{"model": "encoder-decoder audio transcriber", "train_examples": 26041, "win_length": 400, "vocab_size": 32, "decoder_inner_norm": false, "init": "torch_default", "adaptive_grad_clip": 0.1}
Rows from block 2 of the audio encoder of a small encoder-decoder audio transcriber, named by matrix and row number. Rows with one number belong to one neuron. Each number is 128 + 24 x the weight over its row's rms, rounded and kept within 0 to 255. All counts start at 0. Numbers have three digits each.
After each neuron's rows are labels from the 100 clips, of 14976, where the neuron reaches its highest value: "top examples" is what is common among them. Only what is clearly more common there than usual is listed. The data: two synthetic voices taking turns or overlapping, over music, noise or silence.
# fc1: MLP up (encoder.blocks.2.mlp.fc1.weight, 1152x192), inputs 96-191
# fc2: MLP down (encoder.blocks.2.mlp.fc2.weight, 192x1152, transposed), outputs 96-191

fc1.721:119127071126109149175139101143155174123120097103103134088061135154175125132102141113155140165148155136194156137129134088193132133157108109113155122153159116116146154158081086109125157144107106131150151110141151158132159093126119155118151094127078093141091137166120150110130112108117150144
fc2.721:120145122158105096091141179115095125140119090159161081087099130119109156116164093150097164119133122129138093139106077100140129108115119109123139108182113146139135131134151100122141153133110142156089127104146111155131123187125085124121094113151136144123153154104120125150179095126149110160
top examples: text has "volume"

fc1.726:150105126146122162114132110141163123162109136108102135143137152116156064169166131107151112062131163135149132129131125138150101151119128132145147067150141056136132128096134130108158119177117125087122117115160175128132084104131095118103115157148074139102097118100121105114143146189112124113
fc2.726:150116088106120158147145152145128145114163137114137160149160140109140134122179142128129119120081155118116143134174181124143118129126130104130092056109158150118149136137144125146113147084151123117083125151113142100129131106117140166090176139085161138119161147160151109152124147158082092136
top examples: text has "twice"; text has "quiet"

fc1.745:112128056139165141119104129133115157103110139105111128101147086180170124139177123113162107125181089130148146102138153077176110138123138160160139161112103085133105104123100116102116150107116129131126143096158126128093153145094113109115076139146118124106086117153136114145099165075122154098
fc2.745:138138130137140145134148155126189128121133127153127074135186123139108108119084123139111118093098165100093136082151146115115113154130132116102131123174100156080148116145156162138101102117131127144177179101156101145140114113147117124125107170134126149160115123127111134121125175111135092155
top examples: text has "zero"

fc1.372:129129097117151120136075099127134138145125116077117151149125176131161174125103148112144120064134153136126136122116147146137120119150150125171101081137162085085139112172147111085144120168139136102147134147144137187118140111134134166122155133154109157119146114134096112058089158174110139108
fc2.372:140138124081155084183157124139145103093119126147123156110109147142116117141143097116157131116129137098101133118154201113136112121124120125124182115116109147151168136145129149137095135171155116128134145176147094094124060092180112122143120152159127151136129107130129093105132159116124085136
top examples: second voice: child-like voice

fc1.134:119115122139108158098108121116122150167100137129116161142166144174143124130187141119169156101136137143156142121139101104119113136106061128135112088157105143161070123130143171125177151137122099099123152073114120125099102107099122134108097131130111121135119141100159060163076107147126132101
fc2.134:134154077099136125109166134161144134138142121150103117145106108189101137125127118140106132093133179143123080136144113094128153124133091154141152073122151110112149135154128152122135198118094128138147118127086127123101119117140095122106184144154144128127147103109095124125121147147136095170
top examples: text has "wheel"

fc1.525:086086129139105100088128098134152142164106170117129098105093159112101123118138100106168121115131125160165093110109141102167135120123161116187136121134120122106112193129173149071132105160134119146120132134176098132136107091112136145102114153135123133146130146095146156133153165199123109161
fc2.525:142123144108112121128081112145186154167181113139122097159120114125145134159130125108152102132137129130121162133128165098082139118081138137131126121121094103086151152114138151113109113139161094105098094126126120132160135148113128086132115149147090153130131135123087185129114115097110119128
top examples: overlap; first voice: child-like voice

fc1.429:098126124107089145083131089166115130145117124139097166122086132123149129133138106142116162138142134201142118127104138127179147143071151127163152129094175137130156120121109136127119127108097124094149114124155111120134102120136111122122084107162105132099073107107099150080135181160104145105
fc2.429:141162117167107100119114132137099097112151131098147145170085140167160108172148133145130127129113141118138156113139175122090132118116160153129142062119137116115072131134111101120129117180142143128160120150088139125131144112132143086129178129139121129132122139086087108110125120151143098111
top examples: overlap

fc1.555:156133133117178136128120123152097121143129134114111130148148134146128109124124113154148144102161116186114153104153137131091118140092123149084100111128152068133137131121121123144109114138108137144152137116135134136116162064093159200136133104134133093089086107150145099121053111088132123124
fc2.555:105151125163091175159112086111143143156141160164142137117116107131126135159100129148101124114120143148093102162147092168096091146120134113155118161148130092125120119127107072139129149150125109174170100125194121152134114169142128120124111180096122091101083061159099086120133134138102103105
top examples: music; second voice: none

fc1.34:114078077161114137123153090126106170119145138128117123105073124130124125116137138125116171156113171145111150101092140120110124121087127084128133147097136148114148127166147130098123165135125168118173158168095113154109158100086142127108083106140127125109100157154138113085143151150109147128
fc2.34:130148116131123106149117124133136111150112142147121096084128095125127148112183123098114114125093103118118144106065141116146124106105153168179134090139158088131139152137142139105159143157135141142148119115102150096129170100155113119131117118138136113099156096124147124085143121128086142137
top examples: reverberation

fc1.365:107125133174149130118124159158096123138145108122118157153156103176112115154132111137116083131155103164129131124114123147159130165109149119077159139139166130122121173177118127121130122114091082118106161122160144141121169111094152134120098105103126113134080122095137097123102100145124118149
fc2.365:133106124132140125107098122106164069107162108129116110132160166140111131162116117173105094135120100085132140145127092154119076106104128134056128105131123135137129147149149120146127106089125124119148136109128152124149157119118127133120174128070115078127132138112134126153131178166100130200
top examples: text has "friend"

fc1.510:136116139164173135110085138164136107168121164123120131162131115131108143141130080102130123144164129118135135109098095143123137151162137141097102141122115136109125156169121095134143133159124098146125132139144117108102144135124165135122143153091108131127118146110193150136083107117105108157
fc2.510:126140136111140137142151149129139111067119091151158109145088152109115099136149103166114124168111066135099122093167150122111128097142127112114139090140128155137087142130086176142136124179128122131120101121071114130138148122124177121145113100111132142139143161107165141153125137137156144092
top examples: background: everyday noise

fc1.464:113127131157149177137140103155102109126090137102092113116122106123125072148146134147106092127149134117092110115105087123159105132106119167113150152126174128104132146110114060151114129136095116132141156111176147137065137129121145118087096128133176117125125164125100107121115138147109166152
fc2.464:128127129143118086090158108117160090113069184150083118154135147145124067115114143092096158150107130115109100151103073128165151128122122122153102125088108152110115119149107140133165106129080147133117130112153155116167134093141121085124122077148098146143118165152108141128146126153069119128
top examples: text has "judge"; text has "jumped"

fc1.236:113119111115117141135126124137111140123140091120119142115144163174146122165119112097158126131151136134171088133169132104070130140124181130122108076122163093138115149107088111109131156114135162112159153117142176124109125123093160179111155092095106123127131153100101071085105108082097156111
fc2.236:154114154164135141111138114118148127124156137114123122101138173149121094133146126103130139166162150130096108160143116130159090137137112069179090133164153157111130074118128150103152108100106115091099125132159110172164128124149141115117103112092070091101164169136164136138128155152118148119
top examples: helicopter

fc1.259:090061138124107112106134116155117130166094139136093114150130123143121124135104140135152130155154096135119169122155122104165117145099124148111127070112120109153131115134130123143115160161125132111143118131156105143102146113105156100120139135164117122107077172129140106140114099130164141103
fc2.259:127145138154137109115128114104128115127110158111154112076136098104151096088169096131153140120147151122102070154150120113103149087128124112125131152148141145150175135114149126153106095156069123152147151107160118161152117165166138086166117085080108123118124101112110107146136125137135135114
top examples: text has "under"; text has "bird"

fc1.616:130130095142124104112122078155130126115137128116136186121106080170120152143120104143141110143145100138160183177145101126116113156129126146140123106112122091157154145134108143161168130124089114113133143133099157185139136089078099124141144169093096145135137196131120116060103124126125144126
fc2.616:125143192093115157165116137151104112124090123099155135114118134126164135134141197134113096133102119130141097143136113210123112141147117091102112123113110141137120154097120080118169093117118102147148113119164128079139101079168128154172106112155126126115142141131182139120087154139105110123
top examples: reverberation

fc1.130:104121124116158137111110100139145129110162142132123089130124138166144127137191115110122152124156091124124094145135105127102130127125113114117116136128145156091126211184120165129137153116124123103133127151096104150097148098103151115129122138120141088110095120128077140125104114135117151128
fc2.130:092155125132164146130110150165107098109099131119136119101148122170101149079134139150107124137131163142110103129128144159133125140147157158137154130123087115122128140121123071125094172114158112107143116120094096094115171131170122132125155125159143083108094163136118151119166122109134081151
top examples: music

fc1.483:100133133180147136141117138184118121138141096103115115107090145160115158157127131105125104123152121159151102134101105131139123118167153127086154138136118161137126207140139110102149098149084109112118145125160128112090142105078172169127124161103124103114096127145144132128128099163124137154
fc2.483:151107130144125167109124144116151116118135109125109122130192174138120075139147134165109125160123101128137133085116138121149094158115163097121127125167191168121120129115118187148147115135137090147146151109123140098129177114132151119101128132106121107156128101139139140170125124142145125147
top examples: text has "friend"

fc1.607:096091115137136159100111122130109134179094112128129124116125099137146115160158151133129190116148177110165118144133084115153111116149131136146149164188105145139114121177096142132121138143071130155116143095157115114117101100129129116063114161144142102094128144096118105120152161126143146107
fc2.607:082103111131136120129122178131170120114113162168109123093132102093170154123150124118151102132125165145097081119114115141154120157111105128108137117131129124144125118158163139128129121178100158136104168142144174177124136157156116090141120104108150129109149134135151127146182137124136152130
top examples: text has "bridge"; text has "bring"

fc1.656:096127170104164148144112121124100125160141107067129123135128140121139147161100140153132113063139119152137142146171129141142106175106148160110136138148157119147134110170106102152113117125140122163096158093123167093131113102117101131147166140149102063105080130088131143145109142118120120094
fc2.656:139121101146108124159125148089126137145156153140096084130128096117128083129128138101121129108124104131127113140093097160142090144144137164149164174135143121128142142141119095090136084095133105122173116159107101136133151150152167101155130169124146110144137125157080103101116150126101121081
top examples: music

fc1.560:120113104137187171047110149147068145148127122143146128144085112121136171149131146109147085164137162158166151150076079126129117144141099104159149090131158122141107166138097098107150155161089137120162140102098155136129154102129126170113094126123059113113099170144101127121145143139108131135
fc2.560:158116098142090131187140147119135157101128094081121120146140136131140123093166116152132113063103075135094159138135173103148163149122134114142133140126109159129183115176075140138136121138146096143156152141159138094137106118149111130099114177160111110137105111147155173174116141104097109122
top examples: text has "zero"

fc1.427:128121103128154129125121103129090132143130088131109138113114141161134091150098112130111107150161133148121145167080126098135123184143134154161163090098189096162138161124120096099119161126073144083152156101157106156108146114119156112137143098109164122077088177107100073119127115119132165115
fc2.427:145133131144122142123149134104118129114160124130080115135132136076135094121146084137133145121160152120158131117099127093097105116135133102115092128126134099086166134150121150121129063108100160140135131106148107165099149164116135120105107179110081138150139166121090147105170139144137133144
top examples: helicopter

fc1.457:151145120132158128124118109168113162156096124114129149149137116177221110123131116114145122164169125131110157107101144087129127140157131152139086146144134109126132124128072085093114145155123135136159164070115167165118123122122112141142136115086116138108145084116136110110088148120100129137
fc2.457:116129158140132167140129058146110184127151143109090145121131152111067088131164147107103108117139132136111100102147148118095117114125115119102113140126123157116135109112081129144102132142138126173173160099154122143146124082141144103130164124139116157161157116117106146135144164128159116127
top examples: text has "river"; text has "driver"

fc1.187:065107115173122146133102107128110116122098103094080114141124157155165132148137117109109110127168162160134130145119109118142115157130134150131177087154168098133135143121123133107128125157142136132124132146133141139143127130082158155104135094129129100138123164120116116107077121151090152090
fc2.187:142112150121136113123149145107118170141147150126120120183183114117099102135100141102080126145123170127147114139118178097117092128105094104138136128144142127119148158142070174117117084147171122087162099136135153135130064104149161136118114136139129155153121120130149140063128121129121159123
top examples: clipping

fc1.363:109117098158180172129135113116084127151125111160078115144135125145145112158116120103148147152147114160136151155118109124107122141109117110128142089140133122105122181130096159171116153146101166127119135102175145117095151120086144142120141139119117111096107126125100091112079093130116157104
fc2.363:120144108129162146129187104125086121089103158111126113152112133137117146123119105119171093116108137171138089110171123171126130144155187138107135103081134091129165147155131125105145104161111079110140104169097125130095159100108134145125176127141119102071112126114116124111137149129123149098
top examples: overlap

fc1.342:148117096126133113117121086130088138146114150096108102112120163129139121145158115126197128118113168119085162130122118081138118152097118128158166098126168066141139126085107126124163113101137122113150138123126157158110110115117149131083128143158108133101091103141112098122129119132088139109
fc2.342:142146097117146117157141180162123175161079107132074116127133082153133152098082123093137123159142161154089101133128158102131091157150127124128163110119144134116150135164178144119071143111130170127114097160166126153109142145116130128129131102121140138110120132167149081170137159110115153090
top examples: text has "cleaned"

fc1.720:139093135148131175088131108163121145113098116103054159135100147139158075133151138119164127087113155158144104133093132109135108146074110118125156103116136054112142142088177143139174160130142135152123127142155145129074073121118101119110119149133117119110115120118113123140135135160116114177
fc2.720:130118119085110150167130122130120167135188158107138119134172154083117136140174143136110116117116173137120131126113167132134115141114140116159114112135130176129198143133123132160100159097153095149086115152140150119085183130110143137128141099110145132117133147120146108153133158163086142101
top examples: text has "twice"

fc1.695:110105134128186133148116083107126101133117130113112117147133154136149117157177100145160134080146125139113152123133090062094108117126127100120130161157143108093125108132119120140146136180123127151131135129168122150083108072109144112116160184102130149117133136097144087113098143113140152078
fc2.695:147072172119133148126115113124155146103180150134148158085162136078144181075138117154167108086119119114126096096113130129114126139173113126116123137146120114170134136095118090112113132186126090150123164144120109162129139179127092113118129119151132130095143103134134115134168162147120125152
top examples: background: everyday noise

fc1.535:098122142149150122118118071136162114093155112131152124128140146140174136123167104101166162137153120144174117141097119081116097161115163124109137097151100167125097155133141116108140117125134110146150131109130145203102114086121127115097119086107125128130137107097156170128119097138120159169
fc2.535:138102141127143146138118077176154117129149103158141132148125139194127134147125087130101142148144107146104174143159160149093127132158090162154132141149106166073117131093127123124120102122124097138112140140140108145135155154188136157169141145154147123134137169108142117112150142158127117133
top examples: clipping

fc1.232:116120093116122115102132118144163127104121128144128148129067134166159149109126128094135149130120111147148145109141120101198127117133115159129102094113136128108140097134156139123159190146119063106127155126101126156119133125121089136125070120129096124150088117177158118136138126104133122127
fc2.232:143113124119143136093111148099112126130073155154104108151146094087129121141098074126106148142118129162166121137122107125173121077120108103125092147094167112166149126157143102176109108127111130166087119107177125124156117115137129148086139126123146128143137141132109120146120145130132122133
top examples: text has "zero"

fc1.511:143137074146105146129105128111112116106144121151129177148127156130110084121141096104087125141161125142135141161137119087121131125111126112136112119133148132083135149112124152137167145173137105132060152078151177174123136092115137108118170115142134138127105119137170081117112113135134086142
fc2.511:104115175171135108090104125124104114107116115124096135127135128144150126095139110138115171133127107117177124163118099123146140114153155160140115130140145155165135126144119130124083106129130100161131076123117178116105127087089087141135115134129122117100175149112131144135162101130129157128
top examples: clipping

fc1.730:138084114135120117094121092137105136114125137168097124090145098119114141154183087049129151106170096115145095137128125094140115107077128135134115152122131113135129153122108106096139176134136127143084165122174134145102111116123117106091164162136143119086141157123125136111102118126116143145
fc2.730:178110138104121130141139130122194144082112128101130104134165128122124091146199142102169149083113094172121151079124152105122100125077129140137134156165127155080155113149136127142103104134115142128123155141099118144110124102156115117103093110114120148126108126089128128154158079169149115152
top examples: background: everyday noise; muffled (low-pass)

fc1.515:118109116119128128134122122158130127138167147087127117118115100183173127130138109125110114117170139143126102124117134108154124138088120141158153130089154104164116151139106099058131129166108095110077140137153162097098132139107129094107109120160131113106092156098179116124087154134114148148
fc2.515:138124132107177135115138102147095140138157142165111139128131094089131142173114145156112129110125088130140135134164148139118135144130097081086113099119128122103112144117133126121137096090108155156144158087161107130127107153145147129107071149118137104108178166126161141155156134152132121190
top examples: text has "zero"

fc1.594:143122078148117135124104085128102121140094117139081125119122113156112118123147116133155133143176100145175138109100106114136097151162152157085113152119151121135111124146127124116110132121135083147139134088124138153128172112116149154110130136148142119093087155148115120060120178113140129106
fc2.594:184135112131142190139112142130112114101183132118138162155124138084114133106119129128109136121163124110129115131120105148124128133156140103129154168163105075139150102138107156142133116105153174153105118085196120114062146096140147115106132163134128114107075114156108117116105085121107154100
top examples: music

fc1.702:133070132125128101105139104131185138159104135152134097109139108127114117111118132113143148115114146135176094150141122109191140148142146106153155069131182115099152166141153149078129173132111080092134122112165119160112116099119118137107131110111133115118125160085127140089145129177137126174
fc2.702:127096114118139126121132095134146118138145127110111151115114133122126133196131123154106130129113118174167227148129143136105120153142103147148120163127126113143121139118128130160103066104139114133135089137151077117112126125149119117123121157120104137158146152115144195137134145137110120146
top examples: background: none; clipping

fc1.459:100099122112107115134142137126122076119131116136129114140124158161122137134134127125154126124155139134117103118129129105193119137142127104073156121078153117131147161156103161071103088086099068157174140128127181137101135072103141102098147123103140112136108124129153151114129158139136155145
fc2.459:198150100138138195135149167117129167161079133112096093093140080110143125136132139134129119135163140095138126097120087121139142159146113090128136113126105155128114106129146078146149125113142151139129110092165128113122152141150120141146158187120108163125150108125162170101115099150114086117
top examples: text has "zero"

fc1.737:108128102130144147136129123135116127108116146141121119140089138174159132162121126138124124153158171131151149118119101106146132120118135165114145059148135104103072103140111116136130120119150097101142142111165168165126107120142130097090123115115093140103080186126118128132124135117105136083
fc2.737:143128146119136103083150169160132158101152126149125122152103101112118133115141155137074145101139144134115096132151103092141126148108123071123114129131113134095154133142109191139118160134120125137150152116079091140131105144096082114090084138148114154187090105088118124112180139086138141095
top examples: text has "zero"

fc1.716:107096108114153150084111111146116125148125139157103147119146155120159113117092119091132143130131144163123154183070107102129131118138149114122119104147166090129121115145147119116154146119148081124142148091169122142097173130104143106093158112172086091130123137145116085135116104142137189126
fc2.716:136065162135108122083101068137124113107129139152150113144090132125122117178091124109124140135129143142110165133144154169093142133125101144166120117126081086157143128125098113123126145171164094133156159139122119148104163147124132160136126132191129094118166140121110141111126156171146134137
top examples: overlap

fc1.246:126120152185135138109109128153137128158098109122081171113140144143162098168128133110147135046130161145131093132122130144166134140105152152143135061159136061140144145084085090135138142162171118090136121122179130113096042126107111119124111166130112125103095119116119112114135136149126148155
fc2.246:118113136112106143161130141170123105103142126132100155111168132092131131095157149125121096128092130149113117129132160120135135147157128127138120084129138156119206128142147107106137171121146117122073109142120137132131164099127108127137165119096138127085144149149175093162154144152110101113
top examples: text has "twice"

fc1.150:136148111090140125120120105156100122128122110176082100142097143159094112146131169129160137136137142167138165109186155110145110156132119131092153150134141098070094137119111144151121123146100128153109138080114092099108141128119148127134114140147113080137094124108144138125129141134085177078
fc2.150:149078141130156098121162132109111085117094161109127151142157109086132099140108115150120128136102118150150125101110117166120155139102122121130100183111149114153080152128183132140152163132145118115126143095125111158163096124171124169123124073162152085113114109120145138121098134125116137163
top examples: text has "good"

fc1.17:121117084169120147107106097122098138131105125135142154101129157124121103125182142135162137133148135118142137121083107040112157124109110125111094151175088132129122155103137124157130148185129132162126165087158146147149162110136139119094112141142122088092115137135124090118147133140099129125
fc2.17:130109164147180122087086153127107103129123141159116111101106129161117157103130138152143128144142188123096133142133082130123195155093127111150133090127138146182145121159122182123110168147094116137069108113149161139103125111101110125147079136114150157130125119141162136103123116148094121107
top examples: text has "wheel"

fc1.268:131086101143134116085091078141135098158104161100112158141154134145131155124143128114167138095123130116143117142130081097147119163122095130133122102146137101147117124115179130123172189113122074153140151081173128144109115081103129122132078144118139133137125147116114139108119155109139155137
fc2.268:148152123122128099123164149145156093134104120128157121129119157172116161130090104079149115110136122089163155147173151164085116083078128110121128116121121101107152129123115126147135140091146108108101098164136110085123100101136109137128169172113113143162111181117110176111134113129149089161
top examples: text has "girl"

fc1.678:120102114124151117080100091118139145150117137151135133125145128174117128131140123130136131093156184141129127134126080099146127151119093130131116079135160147132114127109151112091152197134155133105150146129161126125123093101084146162120113101123110103095105160153110094123116118137121139141
fc2.678:073135149120156155150123151159134158132127128120113118144187074134112114153135119146096118117104150158100084136119131121083095135120121124106119147111138145143128150121166115173122108124115114130154106114126127128107100121152099098123142132110127137124159065194099159175103148119099158120
top examples: text has "wheel"

fc1.208:126126122115099124141113080141150152183116098084130149104140084177125111162118085156114133131165099144151101124130127092125126149124130118137135154123145110144153122132138128104119125112089091104120165111135128142137102087110115155103160146106125127121119138127131125136103111108081143108
fc2.208:156112111135142166138154121125142160156113104107108144091134116152125104080114156151096141123152163158119153138123156121147146153136153116119145127149095138093134066110129126134117158167089147121106114121146140123128165144133103128144136107134170103148152112140092126142145113107108114134
top examples: reverberation

fc1.137:063091108103117120090123096152136118123135136106109147121098123119148140145135155133096148117120141138166132137137139113134131131135167132174118075086094149131148114198131126120118135157137095103110139104122076139135180108075160083115143156158137113141105140128120112133146125146071125135
fc2.137:121116162142104113130113149119143099144109156123120099105126127121123106174106106100117137106119146135148073122107118183141081140128139140131168123174140113098128110143151111153109111135134137121157107071155170145119152133078149139108108144135127150187172078146111148123132120096125097127
top examples: text has "dog"; text has "door"

fc1.25:111103109112129153124131108160131137118145093098124135133143132152157102137180168136123131147157209168136129107080113126134108145143122145102129160125149090125115094174114121142145115112096150162124163072141143124113112082117134079117094123141140122094093150109160119135148166116129117127
fc2.25:090095122115159199093109179152152134135126188130158153138153103125131184117123139124104111149155118132111103126133112079109144159125144136103169130125119114167124143090134110128115095085134159111136121147146119145077118134111095113139114121115114143087117092087118140112170107110139119107
top examples: background: none

fc1.540:149113137099137128097089127135101123128122167154121138120090136146137128128122175129185105152139133129101106110151136115152121161136121152149136112132132149143158138124160110116121110132148118172067133103116133107090129131110134156155128162138132090111077111134127126165130142078127188074
fc2.540:135095132161157101135146150121144124101142102132138144124142120103149117109158071133167107149132136101171112073111139149132112113097119109179115159120115126157157132162179184100155128086146174155102147104126139188139103124161110145132081155130117077123119123114144103123151104144095145142
top examples: text has "good"

fc1.46:113139119188135152150128150119130155141120132094117152115069146136109089120159129139156104147163128151149145139124125105135123119145097124133101106178144132152158137105162058100125117143200159137107156116135153166123130117143111114079121144124121100128124158119136142167113131179119166115
fc2.46:119128136131088112147107124144138129107124170113115119151123113138120083129157168140133183109101168150101152138127117123133114066118135127171122109105137105080103135117166149130151126115123135107107132145122128125130137127167148126117127101119097103109107136134113138137076093196104103103
top examples: reverberation; muffled (low-pass)

fc1.475:095134088144146126159102135120117171145156146092133161110101149209127141151133137129120123132138160138140112149093108114116135119144079123154118153145110155136099138126151148101143170152104148090112168144144136131092107136117123138131115153124110119131127134125120105140128119106130125166
fc2.475:187069134103170143146091115130102150101168095118100121146152104148082129110137099148105157152118101127146157154157124129110166111136105109110125099143163114148158119167145112167150094121128116091182109126118143089123132149108121065104116103117152143136124095117115158147158137133165133162
top examples: text has "volume"

fc1.556:152126099167160102130126074111137172123121106111120114118158146159118098157142110147130142104134114132163100111132113096124123157137147104155127143147112087138138144152087108098128174160114098133128160102128152165096099060131123169119159167114110128119119145116147118125100094113090177127
fc2.556:107133128165133158135155145141144126148112107135131117141185167160143076106135117131120160138148125137111115105093157075146136139136136146140136165153089137119165166086109135124112143168140111169104098130108159173134147139151125147136138111173131143140151142115127134154103140138136128178
top examples: reverberation

fc1.693:128142130154124163082093151166114138143137155113158139108097171146117154125109140155145131102150114142146112116092122106099145176115131103133117086154122120175080105116156169127201124161077127135125151097141157109078131089126113167145106140131139122132120138126127071149133108125103136132
fc2.693:143095131133123180129087128147116126143108136191115142095129097111146139116111079143117145121117127124160118148111151106150161097154171127166159117180115063140153130143123113123101107159142161138084091076167150127104145105154139122086136151114113118090124112120133104114148143143098101128
top examples: text has "shoe"; text has "usual"

fc1.576:147108117116108168099137110165106128138121126106111147124133087132133135165132124132189096131128102172127152145121131121154112180096133132146162135135164099155112139162124120140140152113062112145147168077166142125116148090127104081106130131152119094102113165087138081110111104119121137111
fc2.576:124139128182153105138114116153129111121131112137104141127150160162092102140149119114141139102093136155114128128152144112145140150122143129118150152100123165135150113169141114158090102097100135145132112106157148114132122094111147107088107166114118131148113097087128131137118154106104086140
top examples: text has "dog"; text has "door"

fc1.762:072100129154143130092138111137158119162101120116115159109118127139154120112155138126108160130143135129158132126090130071110145121104159142158102151141157128153132155151139084116125144131125100130137152103129104147157169108115163152097124102100129127098140127111161110133117094107047139140
fc2.762:096120115147157106100147098108115115159149173139114103132130131126133121139127146127110107157146161114124151142124087138103124116101177132149165131067117160099176136138074135162140078160107163148095133121144153119146167143093137125137116129140136133135145168132151151166125084107133127119
top examples: text has "bridge"

fc1.746:127127098133129194121137103135138108142103122092143132125084136134122141129104122099108111105136161162128121130099079149140125132154164117123118122157121122152126107123159107132174094140130114121140133114131110144089178123110083167130121116149133086145114096113130114125113148144102158131
fc2.746:132144144110102079125133117135130173120119118125169166128125145141143146126124136146128126153110139079160106130097124081125159121100151155206144129114090109157110157111150145105146158125156138122093091151119150141097126114157092159168138107149144088096131098096123135098098124138121080171
top examples: text has "shoe"; text has "school"; text has "two"

fc1.602:087126137148145147145113116154123128158114148103119140145137144141132161142122126139126157135161106154120114137039116080136148124137148121073143122155142141115123164150163102114134126129140105082164130083188125143106108117119167174100144082077141135133119102090139145120082098137126131144
fc2.602:151072097081112138110133130109153156091141121152120125126101133100077137136153097159133090146129088112144177109116149146123134112103105118099117166126123141115091141133102117112124104124134131081122111176063133134116154124118153117138130108098136129177133113073131106142133111143129118163
top examples: reverberation; background: everyday noise

fc1.173:145136128111106137125113098126128099115114103155143120084148086156108147147080115098127107134150114165124149118126101143148116135134156152115127111146102121147156141132130144147121103151109153112116136117143104143098138115129107132150121158156124053144096163079096113135136131162089126096
fc2.173:140091104144121088109106102135128144100115131159163119108108105148138135088127159122138106122134161109144114180131118151124161154106138151158135163122089086148137152123167130138136177127140134146101108140116122186139104130171111134117135091164119063130102130122119101108114124185149120139
top examples: text has "shoe"

fc1.612:101103135135145124099085121129156139167144099145092134141147087137152137128123134127132150144183117133166127136147160095132126145103116139158140172100118084135122147142117097080145143152107176158124123147134148175100136114125152142102124137129128099089120136097115100088069125093124125113
fc2.612:150150108175172104162147127119144134136116147135204085162104111151144098132151126142125121102068099116110098116131138109184095098102132147125127125120137175110139128150142117149134120121081124145172118136110145138139152091174110130121143162151174128150138112037127110126131138150115110122
top examples: music

fc1.167:145111113161135182077121115150101118140136101110131115147128150122109156129135169107129141124141167136126122131141115100089107111142130107097135161139134113146152082138154127125163139134109094167117137107132171074113096124081100114118123143136169126111138137087119151072146157110132107107
fc2.167:106097122140149149131128143140137134116141167109110136123125130142175142143136101145180102131138150130083085137135121098117125138085073135127127151105124150185129166138159172146110105147120138125109113165137163128141134167111131147125124089150159114128166121191107107147098154109145140146
top examples: text has "again"